A small contrastive audio-text model, trained from scratch.
Model: 1.91M parameters, log mel input, encoder arch quartznet, encoder norm batchnorm, encoder activation silu, encoder widths [96, 112, 144, 176], text encoder width 128, text encoder layers 7, text encoder norm rmsnorm, text encoder activation reglu.
Rows from block 4 of the text encoder of a small contrastive audio-text model, named by matrix and row number. Rows with one number belong to one neuron. Each number is 500 + 40 x the weight over its row's rms, rounded and kept within 0 to 999. All counts start at 0. Numbers have three digits each.
Before each neuron's rows are labels from the 100 texts, of 14848, where the neuron reaches its largest size: "fires on" is the input token at the peak. Only what is clearly more common there than usual is listed. The data: Morse code for random letters and digits, with fading, noise and interfering tones. In brackets: how many of the 100, against the usual share in percent.
# gate: MLP gate (text_encoder.blocks.4.mlp.gate.weight, 336x128), inputs 0-127
# fc1: MLP up (text_encoder.blocks.4.mlp.fc1.weight, 336x128), inputs 0-127
# fc2: MLP down (text_encoder.blocks.4.mlp.fc2.weight, 128x336, transposed), outputs 0-127

fires on: "l" (100 vs 1.3)
gate.152:454519541529523562511517547474564538470553508555487498516521529513547583483482512493545538465469534552471507556563518512553500436433443527533531498486459449445564502506476435547425491465475496521510502464521531526481472559507539490482531554495617394572437481502535550485452497477571513486486487483492584510535436539506531476453482549538519449497482474433495465492540506505458484587546
fc1.152:552495471484438433426510462516488497526465531476501491504511486480496406529522496534463443567497481421512522416410532474454492511543545474491499528547543554527469530445498524509537483516554474500528505517499417470499536415548475461515461496514385582431558510459438473525527546537424524454539532513504469528512528449507472556555482460494490527495497558551507495519446522504541466416470
fc2.152:484520533496498545453489409525549554397574482538527431506499432508539493576506481483501541491474515439498459495509500507516539558548456473495467452491510498455524508545478489497474399531488467502474544507509497493504414537533555518497477448536538473490454539481514462506462457463520503501551478529446557404539479515475464605533566535472544530573497514426475514529509484424530548588492

fires on: " " (84 vs 35.5); "d" (8 vs 1.3)
gate.192:536500475507547516498488475505520538495506522518479445553578593467542553436454494527470477538498475535533508585563499499448531520538501459518488534545465456489478481445487428406526436472453477543532549486517515531494517470484520514491472474442555462547396470529454469500509567478495480507514483526435500529553431491515529543444514553524519523466531440480604431433527460538497485591469
fc1.192:442504510479468478512531488497493440512473484494506564437437422528462493549528540500531559497524501465471527462445482496584521435512502506498544479415494527478524561548485576565489512485588498469437456496483491413480532531507492486541515544549448523462581497481532552509471464511484493525538505511572501483470539472477473479556440451498490439500500575534394584530471528468500554407523
fc2.192:522512486573559446366516513477507504443474459494536555498533492400503561476461461528479424487502511514526456532504502491508485478486445531498495511514452541514518506434479507481559483449501530497476448430495529531469502481472509490474402440531578510509564507542502477453463511502508487537527455590433561475567504494519480515516509518481444508474486453470601486518541471520493550566390

fires on: "l" (34 vs 1.3); "g" (17 vs 1.3); "r" (13 vs 1.3); "n" (8 vs 1.4)
gate.266:470457490462518517505521526519538489468532538522471524517506518500488456459516517483496507495472496496511437506584479531483581485491541449465515504519532450411492470598450435495525488405591467464500458474491469520470604502474536479522466434514507508623594571527515495489460432487534528512453493517484498506475483472486487534515603515480485529439530472439536497555455548455580548514481
fc1.266:471590493526443484494542532483513473461496487551524483506460455391387491464475508555461537489582493464530538485497527496550518503429546466464506528508438457535484543567562503504482434548482467465445497489523465440478477485477458559472506454530455538479468539508505531476492500499542427478492548505567447528514517485591502554463519478462548423497556500486564456464467553557492512428536
fc2.266:455547542480483523564435504518536527565517469487526426441545539534518524539526476502461421518508454472435485443455484515420536453513455566545506500499504465496505499543554545499485567470518445534546478411510515476527474512504503471420485564541566498442511510514484494480495503518534483582511489423549561560431511539503481468448477489511541552478462483567533560512501481441424407518501

fires on: " " (100 vs 35.5)
gate.3:483426471553506482537536439566511508477523507474513503540548486471539427552491430572542545568483485473484438493553530473426523535513570448509451508475483540505607540543478493500488462467451510473511513459498492493538505467508456498516551493496442514464428452505579520480448477532360470457461535540416486526528509496473498504481485558458554473441466501474516468545525537495554472539556
fc1.3:468445513533565477563542448567485536500508491480478494532517492466520355541530498556542498545450507476546460473518560502450506515520576488523442469474526540456556570553505539507462511470490507447493517491498480447583512481487483520507552493506496510446429461511564525481456494521377473495476531521414491518539494529460513541485469553435559473444492480480574495534512526458548443530545
fc2.3:509465439497471534510487469506458547537427452488375529485464533536510491505598517506497491492505471465486537538488495545518530539472555487492503445441454565526422454500517482456549467497442483551532484516564489594547504527384522524464476450514501494521473556476505439584535522483544519479493525453544488532486470512525574476499448535452503475549553547516478519409466525467470547519443

fires on: "l" (60 vs 1.3); "p" (19 vs 1.2); "z" (10 vs 1.2)
gate.272:549540483484536510445512485488455477509546504573447516512507454473434478471484491506446516487477448517523483478431513517425436503479509450465491490438499520491499436477453481476502524455519551560463482456513443455516570520479541494525483397557544480487471481548536447502410504467573496433490442455409504520522493510532564461466551488504526465431467472517521473543530495398536463612505
fc1.272:504505490539445498493540395524517501519519429520458433450527594514446495513448515531455438529527509457512464464446570489487434471458526516458496427508504530477525507447500532487553545545541553586526501410541438539472497552485471514463529465428498413504537546529480490445449517568488468464446527428490569459483479488535493506496472523539483494466488544487545528517550515475529508412469
fc2.272:472544541511509554487503543454512506525477559448414567469458458545401553499507488509516525476526532518566511510558438486525576455492535477557497543506458492445487512523523499459488511497451505430514498536543573529573488466466491500520530556498507584534482479444494479569506587450501508468505495517455511522414453461490468535559566463490474456455475570484407423483548492466484535462485

fires on: "9" (30 vs 1.1); "1" (26 vs 1.1); "8" (17 vs 1.1); "z" (9 vs 1.2)
gate.221:449481526533513507453489481419515527476564588531474462541457546552458398529479480512504484448471489510526438570485433508514513470426435494487443503448536483580449470491533461574493482494479533466495469493482506601488498541477540511491469476521533528473439581539476522478482613439527484432414469488511499530437499461490483509514515483515510497512493578465551518518496479444541551451516
fc1.221:537451621552529540521498479426547547420609527503460528531513481529446477512476467560483557481487490506530501485518506529475522495435392436573482516448517459584518434541463492595490503513496525485476492468523522486508481494523462553455465491486537500426531472526466540491494554544497495417474511545515548482534494432466473488469464536572535505536451517502502551487540467474513517510433
fc2.221:469468479479575401472438473492498551520519537522506536444514531550540488479472475494534453465495469556502488502521503546572602511559564560494546526595520507477478503501489552514509514450597504459466469440504523432491467518494511496526487450420529442433500505485567496506467488502425470547468462444522495492540493484498564506493517483450488560438424464465508479494412458431545525464505

fires on: "l" (100 vs 1.3)
gate.174:499460452466482612519577522549498506535522487550497475530480462538588482466523488558527477489528552486476421491509439478517557541449485472545498485464503469500456471587542511492498483499554535460410481515502518492406510519529557495561555480516435472565511571493552556576475449425504474466487471565444510501486474566529509448484523502559477430496535518482501554465475446510557510527481
fc1.174:485514428555563475502566569556533531515493526572532460540489587429552557474466521485512477442544446532441514452442454524491513451496478521459395572528476524496424472489461490517482496492506420513535485530538549432478410555498432479493502405521481516494555589434523554524495490498460512541498533445501456570488477517512495485510519475475529505508474466522472495474471503448488461487501
fc2.174:444450464452453564516549558465449563498472501495490576553419570476470483522527465491455457536513508554513519510516477479492425566449527527489472529463481459486467523468481474461451468512467570513536514502479479435461514476462608450550439553485489497502504459544548465459472515551479533491493531529434493542492488543506496480367543492531539498510574542473529434494464440546526478442486

fires on: "l" (12 vs 1.3); "5" (8 vs 1.3); "f" (7 vs 1.2)
gate.48:468534444477563448514499487479485500464547574489547567530513459480480560430544494544432529461527493463499436491512452506544479536502522490517451530511548480523543508446462509504462487478447513529508479591436443466427538480485470457499575457468463409525436485484546552459429533473539471525449523467456477496477478527539560534575503556378467477499485534475535522500472491502496499511592
fc1.48:533408548464567476566519483486508497472446613523470421511505586464423486445522445530458501502486446497431578517504532485476463499426485529520470532545497488482561468514535570443546521498507393525487480442470536484509534499479517478471437548469518497461478471524514465487512505480443528521547499523501487511514533506461440459463457442572507512499477607512543482501561531481484517547448
fc2.48:496487543518527590474502511496489544462548427406429438524433515495477458493481438524519566460470470476535471464471472499457493515449444458506474464522504484492525552547451471492488527458490484470462501478475485505467469539479542570482502450464453372456500506483473470399494507419585488422437559479569486487495480500504518469533537472469475463506504520452459510560491440561463519476443

fires on: " " (100 vs 35.5)
gate.240:535549445532509501477495554480465562471466447474459563542596540470547485470498525410580546549527525499488538556526472502442488450488527459509505561459481524535476459539506515541398513532541530494554521462453511497527557444459463499517521524452515447467485496462555443562484566533537460499478542461510482509547507468539546529489578446470436495579533521509508509465459555538511521438426
fc1.240:462449554562518481459581493470617483490469475514508418494437458473468499489563435514477523524443504520484440520540468490521502506487517566426509497530486497485539543456499541508564502530496491477443543481531473491501557471523474578499454498482569491500478520516465548483588500516461518492620450572546506469473512505491476497513464522513588570490398469527483471461570483509497513503575
fc2.240:531546468404468504519455562480456511452498473528549481513518523548502546519453581554524512494502505561500522472484545505525538499484461462533520506531495489480457440545573497501514477485503472570550426461471522509468470500558518408477560545509451593501554527458507439527453552553543467550433496492435428472484459538558492523496533472478461478507489456488533440539492399429489534520431

fires on: "9" (85 vs 1.1); "g" (12 vs 1.3)
gate.233:548474521451520536535452472607528506444468464498502581485474508570565459521483469444501510495501488539482545466512509523526526489419499486448521499518477524575574509511507524433449438478476573521490567528491496515508461484497516424483516436452497526452530573482526460525463499421479493476482419521484614464518500519504487446483566450514439464552510435470493503527477559421471520549536
fc1.233:482491487484467485528497516463508507550517507462503450466514523506492495549501523566497502440438543457503501558450497486489461494581580502577465479549493466492486527497483492558558474497502514476536469566562520486488512568521467543605492548619521469582477443522515536483562484515560435518514613485465465458475556450533491508497430533491546526449458567534487568505497501512451535425504
fc2.233:461479510492527481535433573505527517488534489490506486532524485420502545507485511472524538471548594511474509465527478532512525553470406456461537567527557403476553519456493507466491527451535481480462447519453473458580461555494564494446507426464533503482478491514513506484504508441523498518558489508517641506534524474537428548516550456484593459400514498529480508508473447491466528516471

fires on: "9" (37 vs 1.1)
gate.243:556495516532524461536443484584511447505539448452527417399466543425479532494453459513521555443448522469551528480557480477565615470467557527518512505477487485459509511501471538464475494443491480495486511505474395479449467493543416518460483504510471492498473487490585492504502530518528462525511455452524507491580440475441527476466509479514485546527533511620477459464503508535465506526449
fc1.243:511524522474538508499453533429496591506522580529551558556478443549542529503383491505505439513521474565484409517477515522521419531478478469453490483534446530476448458491531512532518481471443534474462540482493486534490483491508543456473472458536516447536558449491494489487514499443459492593479481505443500471465430564540468474441432496490483521511461531463462567493499463483475381459462
fc2.243:497479534542420539486519465486527553520490553467476498509464520470480464517470492512524613573527480504508507522516499503545574457512489443549516461501539559451443481459506472531504497499538526546533614562492494449492490500472440500538518431521440483490507489456496474526356510448463492443565491473507496514528498605489476486463462517453464525531472447412536492516521478449523574538447

fires on: " " (94 vs 35.5)
gate.244:499553445572448410483456480472520526493557507501438507493474542482512465526515532506464478511452444485549459592491473463448507509504543474413469475493462581482506465522479438429549477516552527569527428475473525457548512487433543564488489517582435490489523473446527556519448579515518533485515429571517523551546507462509530510504442516455480545518526563528541497524427492534505522453498
fc1.244:501444576453529600519545516537495490493432493492576489499545476530491495477471460492550516501551557514470562418491534545534493475494487542581524534512545415524515499491524562594454540464454485422474555512540484524444474508536461450511484490431540525525482510566474449484570415509488452500479557428469505473447484530509475513510567502543514449454485452454475509493549483449507485563513
fc2.244:490565449511458470531412515573553495480526541531394513516517536446527462499504540515484469521444458500500504533521553500531510478507506502466458440505517490512539481456490473531546491554551498540527462422565532517522548477561389477431473472457456507442515566447557554465473522455491445523393444487424515533514498498531513496508439520521467475561498543484482503449515460467420508448475

fires on: "l" (48 vs 1.3)
gate.237:517486516484450528511480503502480484521421545491452464481545515478517486539525496486555474501480558502480488468495427477463506498498537508474567551512510495493575531521431466519599530481451589428407469426540527452504573535477465372487525504504443539512466530482499589482535527545516510476471464536509499504446477535487504461567563570566467507525511521482439596547533498539487526480496
fc1.237:496442480529567470538512506506574533467516517527567566539495447474459545513527519478428563468502487454500487568503549538510511554506536557554500482486469506461482441472516567480467464488532458532557530508449502553460480462526522603524457506519529496485563431496505453500528483484494484566526563484442502475488478442520491498441486412453524519479472444572579365469508537449508486479515
fc2.237:559471564488428460522482476525477422436486452469496453539503432492530446520476474488520450532520458521511507466482532508459448515525493474429390473447481494532517532517479530529456523535478597483545471548460501368489534529458467429488478527500506545546454477467532502563567453543479455498483426588555487538495456547499427480521521506554508497504482536446442489528461489488523458487497

fires on: " " (80 vs 35.5); "v" (19 vs 1.3)
gate.281:481485498522555420483469514554544451489538509496467466452521557546534458559452454572498510524546473504511447524523522460598579530548458497544521552442489559493543522517517552512469548437506559560530554487553445469429519463451494505472474524576491564577447535513467519526485415504455497453479513531467500459519427462530498440464529539505474499471542491576478546481482510558480472477461
fc1.281:551492490458465551529510478432479519518477522511516515547532485479516540435503550448510470466440524524553510551474471554416435531477571491397444425570515476510480485510517515545537481564497477496527484422505490504529518496558539444559541439466496472436578442482553512491528554507544509541492482479562457536404544514452489595498492462493519475534432481463483475527527503430515512548519
fc2.281:476495499477540486409516507517485548438577476477489506450557519477502575500553451514506529374518486512456555511464522442532543528438468571530526487493477545455462497507488563543491578433548494533487543591468508550451495490444446464456508556501465522519515517428507419486532446524474515487418449493483478526545489506469474508462486571533492465536511569498564553502508506475506428518527

fires on: " " (92 vs 35.5)
gate.279:462466541497490549419504539488485569616552535522542444538500488437487512455504502516512578546462504495501534481504526484444517487522505481516498507451501385473571509531542540507463571474460526493512488534516541557501561437537545523529459457561527544508506586511505523458430476518446492557489522472494500470596488500441522531571531518526465473451366514521488514536492512523503506530493
fc1.279:467480529468492561452480552488495552589548549526534493549501495429488495449519485463473564553463533527501499468484478486436501496523519490518526506435486397480557504544525548496505557485460530490496512496513516574492588417530526521542476472560560559515527574507488538412447444510457473564533502473454454495560501472431523549547537481527432505439393516547494485467505537524495480496513
fc2.279:528526486539470499447462460477485435474513531425475493415528478558489529489536509569483483478509478497579487473555479476533468495504488570488559492529533531544365454506514492478527508538579477507514504497498509478539516517509498481507566498444454557420469440467488542513470550508491502418396565459512554501570458493565501468430444521471496504505516508471429532518581532501514580495491